A small audio embedding model, trained from scratch.
Model: 2.11M parameters, waveform 16khz input, arch tc_resnet, norm batchnorm, depths [2, 3, 4, 2], widths [128, 128, 128, 128].
Data: trained on tunes sung on syllables by a formant synthesiser, 39062 training examples.
Rows from block 2 of a small audio embedding model, named by matrix and row number. Rows with one number belong to one channel. Each number is 50 + 12 x the weight over its row's rms, rounded and kept within 0 to 99. All counts start at 0.
After each channel's rows are labels from the 100 clips, of 14976, where the channel reaches its highest value: "responds to" is what is common among them. Only what is clearly more common there than usual is listed. The data: tunes sung on syllables by a formant synthesiser.
# convs0: first width-5 conv, stride 2 (model.blocks.2.convs.0.weight, 128x128x5, each kernel summed), inputs 0-127
# convs1: second width-5 conv (model.blocks.2.convs.1.weight, 128x128x5, transposed, each kernel summed), outputs 0-127

convs0.24:33 42 34 61 63 65 37 50 48 53 62 28 47 41 46 27 54 48 32 53 40 47 34 39 62 36 39 34 46 47 43 45 34 54 54 63 42 42 58 64 59 41 62 52 39 42 50 44 61 24 45 42 46 44 55 49 40 19 47 39 44 50 57 20 41 31 53 36 58 38 46 45 41 47 29 53 50 32 31 58 50 55 42 35 54 38 47 52 39 55 38 41 63 28 52 56 47 37 44 42 56 54 41 48 44 57 31 53 58 57 39 28 51 51 47 52 60 61 59 42 38 24 11 46 30 43 38 19
convs1.24:48 13 39 52 47 27 49 50 30 58 51 62 46 38 61 50 44 29 68 49 31 45 53 47 32 41 26 41 35 48 46 55 49 58 33 51 61 45 31 60 41 40 48 47 48 62 54 51 53 42 38 53 46 32 60 54 41 45 37 26 53 44 53 40 56 39 51 66 35 21 54 32 38 25 52 58 58 37 46 60 34 49 47 50 54 53 31 28 24 40 24 22 44 48 53 48 72 38 32 51 31 42 56 53 49 45 39 35 51 41 37 54 46 55 50 25 45 53 53 42 50 49 55 55 68 33 46 54
responds to: the note D#; vowel: /o/; first note: D#

convs0.87:31 54 51 37 48 52 55 58 55 35 38 49 33 64 66 46 36 35 53 36 51 44 36 69 35 48 62 47 48 52 43 24 49 50 65 49 35 55 53 59 53 46 65 58 56 34 45 43 42 61 54 58 43 47 55 46 46 53 54 49 55 60 41 81 58 69 51 65 38 59 42 50 24 56 53 33 44 63 46 46 20 48 56 32 39 56 42 23 56 40 51 65 50 27 59 41 57 52 58 40 13 32 45 54 23 33 17 36 51 45 52 55 33 19 44 46 47 43 48 53 57 45 43 38 50 49 49 56
convs1.87:50 64 37 43 52 54 45 57 48 46 51 40 51 40 26 34 40 46 59 25 30 40 22 51 80 51 34 46 34 43 57 58 48 21 47 52 30 51 47 53 55 41 47 44 45 33 50 43 40 44 57 36 48 64 48 46 49 44 22 54 46 52 50 42 42 44 48 39 48 49 33 51 30 55 52 45 35 32 34 27 46 24 58 50 54 54 30 32 59 49 49 64 51 60 51 41 43 40 72 45 38 38 52 47 52 44 64 54 52 49 35 07 52 36 32 48 55 43 53 33 43 37 35 43 25 67 43 47
responds to: the note F; first note: F

convs0.73:53 44 65 44 61 51 41 37 35 12 44 57 43 53 57 51 44 28 64 28 41 51 60 45 45 49 52 55 32 52 52 54 38 49 42 45 49 46 54 38 46 52 60 72 70 48 38 53 50 47 43 45 43 66 36 65 47 19 43 51 66 51 42 57 52 27 36 46 31 60 34 50 44 44 00 53 41 45 57 41 39 52 41 52 49 47 46 40 65 43 58 49 46 36 66 47 75 26 40 43 47 46 74 47 38 50 52 45 40 36 57 57 54 61 47 69 47 42 47 43 45 54 28 48 65 67 54 23
convs1.73:63 33 49 46 58 33 37 61 44 47 37 49 42 54 25 51 45 46 51 68 38 44 37 42 39 26 40 33 57 44 40 49 48 50 43 50 21 54 45 52 44 45 51 36 32 56 59 71 79 47 45 46 50 54 44 50 34 53 39 55 49 54 49 58 43 47 37 59 27 26 35 57 31 55 46 54 54 62 58 27 33 39 51 54 47 45 44 24 31 51 30 42 49 50 52 50 60 51 33 50 64 24 52 38 46 34 52 45 62 38 47 32 47 40 65 31 37 35 39 59 56 30 31 42 27 37 58 74
responds to: the note D; vowel: /æ/; first note: D

convs0.31:57 64 48 58 50 62 45 47 47 41 37 66 54 56 58 31 53 35 36 47 54 62 50 51 65 17 42 47 44 52 47 50 66 37 57 53 49 55 38 69 61 41 51 61 53 37 52 40 47 52 50 41 42 48 67 38 47 38 52 53 46 26 50 49 50 45 47 32 49 36 55 38 42 46 44 64 45 47 53 71 40 50 48 49 63 27 62 59 45 38 64 48 58 38 48 51 31 37 43 60 50 41 34 42 50 41 66 43 59 64 27 23 47 55 50 46 53 60 70 54 46 35 05 59 39 39 28 03
convs1.31:31 42 63 28 31 44 44 67 21 45 37 63 41 37 47 37 39 27 72 46 32 29 67 47 71 53 57 49 54 58 50 47 48 35 42 50 48 58 21 55 34 55 35 38 32 62 45 57 63 43 55 47 55 62 40 41 36 39 14 43 50 40 73 44 33 62 41 62 62 48 55 44 39 41 62 36 46 30 33 44 41 47 35 49 40 50 41 32 51 33 38 37 31 63 53 57 38 47 42 40 54 41 46 29 53 42 68 57 59 49 43 48 45 40 51 60 38 51 42 32 41 37 59 46 48 53 40 51
responds to: the note D; first note: D

convs0.86:42 45 68 64 44 38 48 61 31 35 43 43 47 43 48 27 46 23 37 42 49 46 39 32 53 44 44 48 32 52 38 32 40 45 44 49 33 39 37 49 37 41 60 62 52 42 55 58 43 46 39 34 45 64 50 50 58 46 37 30 45 68 53 37 48 34 40 31 40 49 38 46 45 52 33 51 35 37 39 42 24 51 28 52 51 43 45 46 38 45 28 44 63 40 75 37 50 26 49 52 47 42 63 39 43 31 17 54 29 54 38 41 45 66 46 54 61 46 57 42 52 23 40 58 32 51 22 35
convs1.86:50 45 51 41 52 37 45 65 39 47 44 27 34 40 18 52 25 49 34 65 42 30 23 46 46 45 69 48 48 29 47 55 51 41 49 57 21 42 46 41 58 37 51 59 42 37 62 69 61 63 38 59 58 56 45 37 51 53 38 37 48 54 43 54 60 39 47 49 25 43 42 58 34 44 55 37 41 50 66 32 39 44 53 63 68 50 53 55 51 64 48 65 61 53 48 44 38 40 24 54 47 22 59 26 45 39 43 47 59 69 55 24 49 39 42 54 38 49 52 46 50 60 20 38 31 55 58 52
responds to: the note D; low voice; first note: D; vowel: /o/

convs0.85:24 46 53 39 55 51 45 55 56 43 40 52 31 66 61 48 32 44 51 41 52 38 36 62 44 37 57 55 50 51 36 24 49 52 67 47 39 54 54 61 55 49 53 52 60 29 44 41 44 60 50 68 49 45 57 44 49 54 62 61 59 54 47 76 65 58 55 56 34 65 55 52 25 62 51 33 45 55 49 56 25 55 60 26 49 56 49 20 55 39 53 63 47 24 52 43 58 60 49 44 16 40 41 55 17 38 13 39 56 51 49 51 37 26 41 32 44 55 51 65 56 42 57 35 46 45 40 52
convs1.85:46 61 37 46 55 54 47 58 48 48 51 36 49 41 32 38 39 44 58 24 26 36 24 49 84 52 34 51 35 42 56 58 48 21 48 48 31 51 46 56 54 43 50 42 46 23 46 40 38 45 57 34 48 61 45 43 50 46 18 55 51 52 47 43 44 43 50 37 47 50 35 49 34 54 53 48 37 33 34 33 46 25 59 47 56 54 30 33 56 48 48 65 48 62 52 43 41 41 69 48 38 36 48 48 52 44 63 55 48 52 32 09 53 33 34 46 56 43 51 33 42 37 36 49 30 64 43 47
responds to: the note F; first note: F

convs0.53:43 40 44 41 45 60 47 45 71 51 51 41 33 58 17 62 39 50 59 53 42 46 44 39 37 64 67 70 37 57 57 47 32 56 45 62 60 55 41 46 29 56 45 42 46 47 74 48 47 36 48 38 54 37 52 40 69 56 53 42 38 76 51 10 56 37 51 47 46 62 48 43 45 50 30 47 46 50 41 42 45 38 51 64 52 75 50 49 66 45 18 37 56 46 70 40 54 51 35 54 53 65 30 61 27 78 28 40 51 74 61 57 47 30 47 45 45 56 46 50 46 66 48 60 50 42 54 51
convs1.53:70 39 67 42 44 52 32 46 31 63 38 44 65 60 50 51 52 33 36 45 30 69 52 76 43 67 39 44 63 49 53 49 57 65 20 35 60 46 42 50 49 62 48 58 49 47 42 34 52 46 34 43 46 53 55 55 64 64 57 22 41 50 43 39 72 46 48 50 48 48 61 55 64 37 57 84 21 55 42 52 44 65 38 36 70 63 53 52 55 48 33 27 48 54 51 57 48 31 41 75 39 59 45 48 51 64 56 48 39 59 54 74 43 41 67 30 34 61 37 55 52 45 62 53 52 48 53 35
responds to: the note D; first note: D

convs0.119:47 49 60 38 62 59 44 29 46 09 48 53 39 44 48 57 44 44 68 45 36 45 49 54 46 56 54 40 39 45 60 61 43 64 42 47 51 48 52 42 47 46 65 64 54 47 29 37 64 36 34 49 36 56 51 55 46 27 35 47 48 61 47 46 46 38 41 50 39 67 41 54 40 53 00 43 43 35 49 48 55 45 46 34 50 43 36 41 76 37 36 41 54 37 54 45 67 26 20 55 44 57 60 49 39 58 50 49 47 43 52 53 56 51 50 67 44 57 43 43 59 61 33 40 64 55 61 25
convs1.119:73 22 43 54 69 47 40 61 49 47 37 36 54 37 41 61 34 31 63 56 37 45 41 63 48 21 41 38 63 37 42 54 60 49 50 58 42 61 41 43 50 43 54 47 30 51 58 64 75 56 53 49 55 32 57 50 35 54 35 29 48 36 42 67 41 37 38 53 37 16 37 50 35 32 49 59 55 67 61 44 41 33 66 41 42 59 54 29 43 64 40 38 51 53 47 47 71 42 39 49 61 40 51 43 47 38 59 60 62 45 51 56 47 32 76 38 46 37 35 61 51 42 37 49 46 32 68 68
responds to: vibrato; the note D; first note: D; first note: C#

convs0.34:28 53 32 52 36 58 43 14 46 69 43 29 52 63 53 50 43 44 52 47 40 38 64 61 45 39 40 37 47 56 61 44 58 49 50 43 43 42 45 27 38 55 55 55 41 54 60 53 15 62 55 43 54 56 52 56 59 68 51 61 59 31 51 61 47 35 33 53 39 59 48 52 42 43 71 50 43 54 46 35 43 64 42 51 62 68 55 12 36 39 46 65 42 44 42 61 66 36 62 56 33 35 62 61 46 42 21 30 55 39 49 45 33 59 30 61 36 50 36 46 49 44 50 44 58 51 46 25
convs1.34:52 49 55 52 49 42 52 43 62 35 50 41 34 46 22 40 41 46 39 56 66 40 69 54 50 32 75 65 53 53 54 53 52 70 58 57 34 34 78 48 40 40 53 34 36 56 50 51 51 52 44 59 41 47 32 34 30 41 47 41 58 54 40 40 35 40 54 47 39 45 48 44 82 36 49 46 53 32 42 26 71 74 52 45 34 37 61 62 37 41 40 74 38 42 54 57 49 43 49 39 57 31 51 56 50 49 34 51 53 63 70 70 50 21 43 40 48 57 48 39 49 32 65 51 30 45 34 29
responds to: the note F#; first note: F#

convs0.56:39 53 60 50 51 48 45 15 43 58 39 19 22 49 37 59 41 64 47 51 39 41 30 48 55 38 40 46 40 50 60 37 51 68 50 48 46 37 49 44 52 47 63 53 36 55 42 57 40 43 47 50 43 55 55 48 43 64 48 45 51 45 48 50 53 30 54 51 55 57 54 57 20 41 68 41 48 46 17 50 58 55 28 56 55 45 48 34 44 46 13 45 60 62 49 55 36 42 39 45 43 58 56 57 16 50 43 49 43 58 35 52 50 54 47 57 54 60 41 51 51 40 34 38 55 58 48 00
convs1.56:56 41 49 57 59 59 61 43 56 31 59 43 54 34 44 28 51 47 51 64 66 42 79 51 33 36 65 32 45 56 49 52 54 91 51 54 35 54 88 52 41 36 35 50 31 47 48 44 35 62 44 53 36 51 52 50 45 31 41 48 57 50 31 46 28 27 59 43 58 35 37 47 52 55 49 67 56 15 53 49 39 58 57 50 44 36 57 32 39 43 43 66 44 39 49 47 70 44 37 54 37 53 41 56 49 32 44 43 52 41 64 69 55 44 33 40 59 34 49 46 47 39 65 52 52 45 53 28
responds to: the note F#; first note: F#

convs0.46:30 41 48 47 46 58 51 08 29 43 62 54 40 51 52 45 29 57 57 48 32 50 42 49 40 54 48 32 37 48 64 59 59 68 47 25 51 40 58 36 43 48 41 63 42 57 50 50 67 45 49 39 57 43 48 45 56 54 55 62 56 40 49 67 57 50 41 51 38 87 32 53 22 50 42 38 41 46 39 43 61 52 40 47 44 39 44 24 57 43 38 38 47 52 30 54 33 38 40 52 37 49 54 55 31 34 55 54 53 37 27 64 49 47 36 57 43 52 28 44 43 41 39 40 61 34 57 12
convs1.46:41 26 69 69 71 41 30 46 60 18 41 27 45 43 35 43 40 41 57 66 59 51 54 46 41 48 66 30 70 50 44 42 63 50 58 39 41 53 70 42 31 53 41 66 48 37 34 47 48 50 43 39 58 29 63 42 60 49 39 48 53 41 20 59 33 25 33 35 61 27 54 49 44 47 49 51 65 53 61 35 40 42 52 40 25 39 53 46 37 58 55 54 52 53 41 46 52 46 36 27 59 49 24 52 53 34 69 50 42 48 49 41 50 44 54 51 62 32 52 62 52 48 45 59 31 34 55 37
responds to: the note D#; deep voice; first note: D#

convs0.66:47 61 71 40 58 73 59 54 31 62 47 29 59 65 30 42 50 48 44 54 45 46 53 54 60 46 41 23 34 50 57 52 63 73 58 56 56 61 62 59 41 60 68 45 26 57 48 50 34 36 50 56 51 17 59 52 46 42 55 61 37 35 43 41 53 53 52 48 35 50 56 44 52 56 41 54 38 53 57 71 52 52 48 37 41 42 56 36 42 40 62 41 64 53 37 59 54 55 25 56 27 43 40 54 61 21 34 51 46 50 45 45 48 72 53 44 37 70 52 51 56 41 23 44 48 17 46 21
convs1.66:58 50 40 65 78 60 44 33 55 42 58 48 35 35 32 55 46 64 66 38 46 38 39 56 55 39 41 56 40 48 26 45 59 50 48 55 56 36 38 64 37 46 42 47 34 44 54 50 45 50 67 48 67 52 20 34 41 46 62 30 69 51 59 56 64 59 48 43 81 50 58 48 45 19 69 63 63 51 37 29 54 35 72 65 55 32 45 54 52 36 47 45 33 38 48 42 46 47 41 53 52 55 46 37 50 64 34 64 47 48 42 43 40 16 33 39 64 61 54 43 39 48 48 60 26 51 44 36
responds to: the note D#; deep voice; first note: D#

convs0.33:22 51 53 34 41 41 37 38 50 56 52 46 39 58 40 61 40 47 52 43 44 30 57 53 34 53 34 37 45 45 68 46 57 61 49 44 33 57 49 38 39 45 66 56 38 45 76 21 31 54 45 57 42 46 49 47 46 66 35 41 54 62 41 51 38 25 33 50 65 64 51 46 47 40 54 43 37 41 44 54 48 36 45 57 47 61 41 16 47 38 45 55 48 49 53 45 54 26 34 60 29 41 59 51 54 44 27 24 40 48 43 38 49 43 46 43 36 68 61 47 64 42 46 26 59 41 57 09
convs1.33:43 61 54 50 44 65 33 45 54 39 42 33 42 35 35 40 49 50 35 59 51 47 66 45 44 42 77 63 51 58 47 48 39 74 57 47 39 56 71 42 65 50 49 45 49 39 41 36 51 51 44 42 46 52 39 35 35 37 26 58 55 42 30 44 32 28 37 34 60 52 49 51 70 58 41 43 45 29 52 34 78 46 39 51 44 31 57 60 58 45 53 55 37 61 37 58 42 42 53 42 57 42 32 50 52 42 14 42 42 61 72 66 57 31 43 48 35 77 52 51 30 42 65 50 35 49 54 25
responds to: the note F#; deep voice; vowel: /i/; first note: F#

convs0.35:34 45 64 22 57 40 49 45 57 46 37 33 33 42 34 55 46 78 43 65 47 37 35 55 46 43 43 17 52 44 63 48 46 55 57 47 57 46 49 46 37 27 41 45 26 48 46 40 41 47 52 29 53 29 50 47 52 42 49 37 42 56 55 19 34 50 57 55 37 53 53 47 28 34 53 37 56 48 30 41 67 43 45 56 50 38 55 36 42 48 44 41 53 44 36 41 21 51 61 58 40 52 45 52 33 63 43 48 54 49 36 38 52 50 46 27 35 56 40 48 58 41 23 42 45 51 52 06
convs1.35:58 51 62 38 48 48 50 36 40 56 57 61 46 56 30 40 58 49 58 69 46 47 53 49 46 44 49 38 48 59 30 34 29 59 33 50 21 49 56 56 48 50 56 48 45 64 49 60 64 49 39 53 35 46 28 57 42 46 45 15 49 66 54 53 49 53 45 67 39 32 44 53 27 12 47 68 61 48 56 35 31 54 52 70 67 26 56 18 41 40 41 50 31 27 54 55 47 42 42 65 52 35 61 32 48 44 30 55 54 35 61 38 46 43 64 48 47 46 45 55 36 40 34 42 34 44 48 63
responds to: the note D; deep voice; first note: D; vowel: /æ/

convs0.122:47 62 32 30 31 63 58 68 38 36 35 59 37 60 77 51 61 35 62 46 43 48 63 76 28 60 62 40 55 60 58 58 78 51 58 32 49 54 42 47 40 49 55 37 46 58 28 43 36 41 44 69 40 23 59 48 60 49 38 64 37 38 45 82 34 57 21 47 35 54 55 42 38 50 35 48 50 72 54 50 47 50 46 45 53 59 49 32 62 29 38 52 41 43 53 49 57 22 46 49 38 50 50 55 47 29 40 48 30 58 61 52 41 43 53 50 60 51 60 40 52 68 45 37 51 56 55 43
convs1.122:57 36 46 56 66 62 40 49 40 38 43 36 36 55 36 62 29 71 46 43 38 61 66 61 38 50 37 30 54 42 49 37 45 45 37 64 42 44 48 44 38 44 41 59 53 53 73 62 56 30 56 52 47 49 57 42 50 52 35 43 36 41 58 32 56 70 49 43 35 55 39 55 58 56 52 14 42 43 44 34 35 55 52 33 33 29 54 53 57 31 30 48 41 45 50 21 34 50 47 18 50 42 66 29 51 45 48 41 68 64 56 46 46 58 43 40 56 25 54 52 32 49 43 58 29 64 32 38
responds to: the note A#; deep voice; first note: A#

convs0.60:46 66 63 50 52 64 47 50 51 62 30 41 36 37 39 33 49 55 33 55 37 36 39 51 67 29 47 16 50 48 60 35 36 54 56 54 35 52 61 54 58 40 47 40 24 35 48 37 55 54 52 29 56 39 66 41 52 49 59 52 54 41 56 36 40 48 64 51 37 46 52 44 40 53 21 55 51 46 32 54 47 45 38 52 55 35 58 46 27 53 35 49 54 46 32 48 24 62 37 60 47 40 46 67 27 42 45 50 62 50 26 28 38 65 54 45 50 61 48 37 59 33 38 47 38 43 34 12
convs1.60:48 56 60 34 48 48 53 49 30 49 55 65 35 60 21 46 56 50 62 69 46 35 56 52 42 48 53 35 51 57 43 44 44 61 34 62 23 48 57 63 32 44 55 55 39 61 60 62 73 47 38 56 47 51 32 56 43 50 44 26 50 56 63 44 50 64 49 62 37 32 44 49 23 20 52 57 56 49 53 21 30 53 44 69 58 31 48 13 50 46 39 50 24 46 54 48 49 44 44 53 56 34 60 24 47 45 44 51 62 35 49 41 44 44 62 47 51 38 54 48 47 37 48 45 22 39 43 65
responds to: the note D; vibrato; first note: D

convs0.120:41 61 21 54 46 37 43 47 40 69 47 48 50 56 67 33 53 25 48 42 60 45 62 47 48 51 43 37 29 60 60 51 56 22 58 59 39 48 52 46 60 57 71 75 54 52 65 57 23 55 50 58 68 45 47 61 55 70 53 47 55 55 42 65 52 28 40 54 54 57 41 29 42 44 69 55 28 58 43 58 33 42 37 53 41 44 54 24 66 61 47 58 55 30 46 48 38 33 30 50 28 44 45 51 40 45 13 41 55 39 51 49 28 42 36 57 52 48 55 52 35 49 34 57 44 53 48 69
convs1.120:50 55 60 43 42 34 57 42 60 52 55 41 36 49 30 37 41 40 39 52 59 34 67 37 60 32 67 60 47 51 48 51 42 71 54 42 24 28 76 56 34 52 46 53 40 48 42 53 45 39 32 48 39 52 27 32 45 27 28 35 40 53 32 41 40 32 60 38 34 52 46 48 59 28 37 40 44 24 38 30 63 59 51 43 39 28 61 52 33 37 50 77 38 48 55 52 38 35 50 43 53 31 47 60 50 41 47 65 46 54 52 61 51 31 31 41 43 52 53 38 46 45 63 41 32 51 31 40
responds to: the note F#; first note: F#

convs0.111:43 42 44 40 59 50 50 40 42 61 56 38 46 67 56 53 39 51 60 45 49 45 72 60 58 28 49 38 30 45 51 44 54 66 42 48 56 49 65 50 46 60 57 50 29 50 68 50 38 63 51 49 58 48 24 55 53 62 54 63 56 35 38 84 55 17 38 45 47 60 50 58 27 48 61 43 48 62 51 51 49 54 53 47 63 51 55 19 26 29 30 58 39 55 38 72 59 38 43 61 21 50 58 58 39 38 12 47 57 43 52 41 38 48 51 55 59 67 59 67 63 48 43 39 60 43 46 34
convs1.111:47 47 58 51 52 34 35 39 59 43 39 35 42 51 38 35 46 40 46 55 58 34 66 49 59 32 70 58 52 56 48 50 48 65 60 51 31 48 71 36 48 59 50 43 32 45 43 53 45 53 42 45 39 52 41 46 37 28 20 29 51 56 22 42 27 18 49 34 36 43 46 46 67 21 38 46 51 25 44 31 63 59 57 46 41 36 55 55 31 49 41 77 36 45 42 54 54 45 50 40 51 29 38 57 51 31 53 54 52 59 59 60 50 26 35 33 49 55 44 48 47 28 54 42 38 48 44 38
responds to: the note F#; first note: F#

convs0.114:55 58 58 37 30 49 53 40 47 41 14 53 36 48 50 38 46 44 44 46 57 45 42 37 44 48 56 46 37 56 66 32 56 56 57 60 40 53 64 48 47 48 72 71 42 43 47 45 21 55 58 43 61 48 57 52 53 50 62 51 47 55 46 56 69 47 44 38 31 69 44 42 25 49 52 43 53 57 46 56 34 47 61 57 40 43 41 25 35 25 54 46 63 40 51 49 52 36 37 51 19 22 28 58 18 41 19 35 53 51 42 43 31 42 47 59 25 63 58 52 56 47 55 34 49 45 48 60
convs1.114:55 65 48 36 36 55 53 61 26 59 49 34 39 29 53 46 38 62 42 32 47 43 33 48 70 49 48 23 49 34 57 64 47 38 44 56 52 52 45 40 45 50 41 45 38 33 58 52 46 46 43 51 44 59 52 51 50 38 19 54 36 39 29 45 27 24 41 31 63 55 36 52 23 56 39 30 30 37 47 55 39 15 44 43 56 58 44 17 74 41 66 50 52 62 52 47 51 50 67 42 56 62 44 40 51 48 53 62 51 43 37 49 49 47 29 66 44 51 56 45 47 45 47 33 53 72 45 50
responds to: vibrato; the note E; first note: E

convs0.32:32 58 61 43 57 70 43 34 49 53 54 49 22 47 56 49 40 46 55 44 54 26 57 25 50 42 45 47 43 53 58 58 62 64 71 53 44 47 63 44 39 62 61 64 45 60 69 47 69 46 60 61 50 36 44 54 44 47 55 56 42 65 55 55 62 41 30 40 56 73 39 45 26 51 50 43 42 49 29 49 46 42 38 64 29 47 45 36 64 46 41 55 61 49 53 53 35 24 31 51 33 55 39 39 09 61 38 48 52 58 46 47 48 45 49 47 32 70 53 49 61 34 36 47 50 54 33 12
convs1.32:59 31 53 57 58 50 52 49 32 28 43 30 50 29 34 43 42 42 66 59 49 37 53 52 28 51 39 27 56 53 49 45 62 54 42 62 37 51 42 48 45 37 47 54 55 31 66 59 31 53 47 57 55 42 76 49 67 34 23 45 52 52 29 45 34 27 60 37 51 23 35 47 42 46 48 60 56 28 57 44 36 35 50 54 57 49 49 20 48 51 39 27 56 54 50 39 67 49 21 54 50 59 52 61 51 31 71 52 47 28 34 50 49 49 27 43 59 30 41 50 48 55 47 55 39 45 62 39
responds to: the note A#; the note D#; deep voice; first note: D#

convs0.27:38 48 68 45 48 56 51 08 29 45 28 36 50 56 49 41 44 46 35 48 63 40 51 46 59 37 57 39 41 39 55 54 60 67 61 61 62 49 59 55 39 56 67 47 34 58 44 49 38 33 43 61 59 29 50 55 64 53 60 56 27 35 39 43 59 39 49 35 17 66 59 48 44 51 24 41 60 53 33 66 57 58 51 42 51 42 54 42 60 47 49 46 71 49 38 57 60 57 08 66 29 52 35 51 57 46 41 49 52 49 45 45 39 57 36 56 36 69 51 61 54 43 60 41 34 27 44 60
convs1.27:41 37 43 60 70 52 51 35 43 20 66 39 26 29 24 59 46 52 56 42 49 62 40 59 64 53 41 58 49 44 37 48 51 34 44 51 55 35 50 56 30 28 43 60 55 31 50 50 59 40 66 37 63 40 49 34 55 57 65 33 65 47 47 50 55 53 47 38 73 38 46 44 61 33 68 56 57 62 43 23 62 43 69 57 40 33 62 59 51 37 38 48 45 33 50 37 36 49 35 47 61 52 36 18 50 54 44 59 44 49 48 49 41 46 36 32 59 62 62 46 39 59 47 54 17 45 39 33
responds to: the note D#; deep voice; vowel: /æ/; first note: D#

convs0.104:29 57 45 47 41 57 47 24 46 51 62 55 40 48 40 53 40 58 57 49 35 40 51 50 51 42 52 44 42 62 58 50 61 59 51 42 50 45 63 44 49 56 58 63 37 49 63 41 61 50 50 48 59 55 58 40 62 47 63 63 63 38 55 60 70 14 41 42 65 83 64 49 34 53 67 53 41 43 27 57 49 43 35 71 55 52 56 22 56 43 11 43 54 44 41 64 40 30 45 54 32 52 46 56 22 49 30 48 45 54 50 39 37 42 45 42 47 61 58 47 47 43 30 46 61 41 49 10
convs1.104:42 35 55 53 58 63 49 60 58 16 52 37 50 32 38 36 44 54 60 53 61 53 63 64 36 46 66 43 53 57 49 55 73 61 57 48 34 63 61 53 40 44 44 54 44 38 45 33 20 70 57 45 49 41 63 60 47 35 38 41 59 42 33 45 38 34 49 39 65 41 57 64 54 51 63 61 54 14 49 32 57 46 64 46 48 49 65 41 46 62 36 47 48 57 50 50 71 54 27 45 46 62 35 68 52 43 59 46 41 60 61 55 54 50 22 47 58 46 43 47 49 52 48 54 34 34 70 08
responds to: the note A#; first note: A#

convs0.15:25 33 75 48 54 39 46 24 71 58 41 29 41 56 50 33 50 27 45 45 54 41 47 42 39 38 50 54 46 61 49 42 50 25 46 54 51 52 35 68 37 45 48 67 49 34 52 59 35 58 46 55 53 68 36 46 65 67 50 41 44 71 49 50 41 33 46 42 26 55 37 30 43 50 45 50 43 39 40 41 28 53 50 45 51 60 55 30 53 50 50 50 42 40 68 38 60 59 29 38 34 55 42 44 49 62 19 57 43 46 47 39 49 56 46 48 61 43 59 48 40 48 40 57 34 40 19 15
convs1.15:58 58 50 62 72 48 55 38 41 49 54 43 34 48 21 54 27 56 65 55 41 37 54 35 47 46 50 42 47 46 29 46 63 66 37 60 48 41 64 63 38 59 45 50 44 38 62 52 59 41 65 63 65 54 27 26 45 48 46 50 67 40 46 66 53 44 56 43 85 48 48 42 48 48 66 70 66 54 43 16 39 23 67 42 38 38 42 33 55 32 45 46 38 34 50 38 48 34 52 41 52 52 59 39 48 49 28 55 58 59 32 41 42 36 50 46 48 47 51 57 45 48 47 64 12 52 51 51
responds to: the note D#; first note: D#; vowel: /æ/

convs0.106:40 39 51 35 45 60 31 34 52 41 50 51 19 57 38 60 48 52 48 58 32 33 49 45 30 54 59 32 38 45 37 48 33 65 59 36 40 42 60 63 36 46 31 35 32 34 54 39 30 42 50 61 59 26 43 34 52 42 38 57 40 56 41 61 56 39 48 52 31 63 40 34 32 36 40 33 49 43 36 34 64 25 65 53 72 65 36 31 50 46 31 45 26 35 52 43 35 44 51 53 52 42 38 55 39 56 48 42 55 45 46 48 47 31 53 32 43 63 34 37 57 55 52 38 60 25 52 56
convs1.106:61 55 56 47 35 41 63 42 44 34 65 32 48 29 28 75 24 40 37 70 50 32 50 45 44 52 55 46 59 34 56 47 40 68 45 52 60 45 70 52 35 40 39 58 40 48 47 56 50 41 25 46 65 41 41 41 42 38 50 34 44 49 43 72 52 61 64 42 34 25 50 46 48 46 52 51 22 72 64 30 40 52 42 48 46 38 47 45 50 42 44 55 33 57 59 40 34 45 41 52 56 46 47 48 50 71 48 58 49 57 40 67 48 10 55 50 37 59 52 56 43 57 82 55 25 46 43 53
responds to: the note F; first note: F

convs0.41:52 41 71 44 47 43 54 46 73 45 30 50 37 64 39 39 50 34 43 51 51 56 51 47 38 37 59 53 51 64 50 55 49 31 46 54 61 67 32 33 16 54 44 68 53 42 51 67 29 69 61 45 56 69 31 58 68 60 56 42 24 72 50 43 47 36 47 43 33 57 33 38 41 54 52 48 40 51 58 22 26 42 44 39 46 68 55 47 50 60 56 63 44 43 58 50 48 56 61 32 37 52 49 36 55 77 33 46 45 45 45 36 48 53 69 42 31 45 41 57 44 62 49 66 43 43 22 32
convs1.41:61 60 45 61 65 36 52 30 37 42 52 39 35 54 17 62 32 49 67 41 37 48 54 43 50 55 40 45 53 44 30 44 57 60 37 47 59 42 56 67 38 48 44 53 41 41 51 44 52 38 62 47 71 58 20 29 52 50 63 29 67 45 56 57 63 58 51 46 74 42 62 38 48 36 67 70 56 62 40 11 40 45 65 44 51 38 41 46 55 33 45 41 36 36 55 43 39 35 51 53 57 48 51 40 50 66 40 57 49 53 36 49 45 37 39 40 52 48 56 51 54 58 54 66 04 56 48 45
responds to: the note D#; deep voice; first note: D#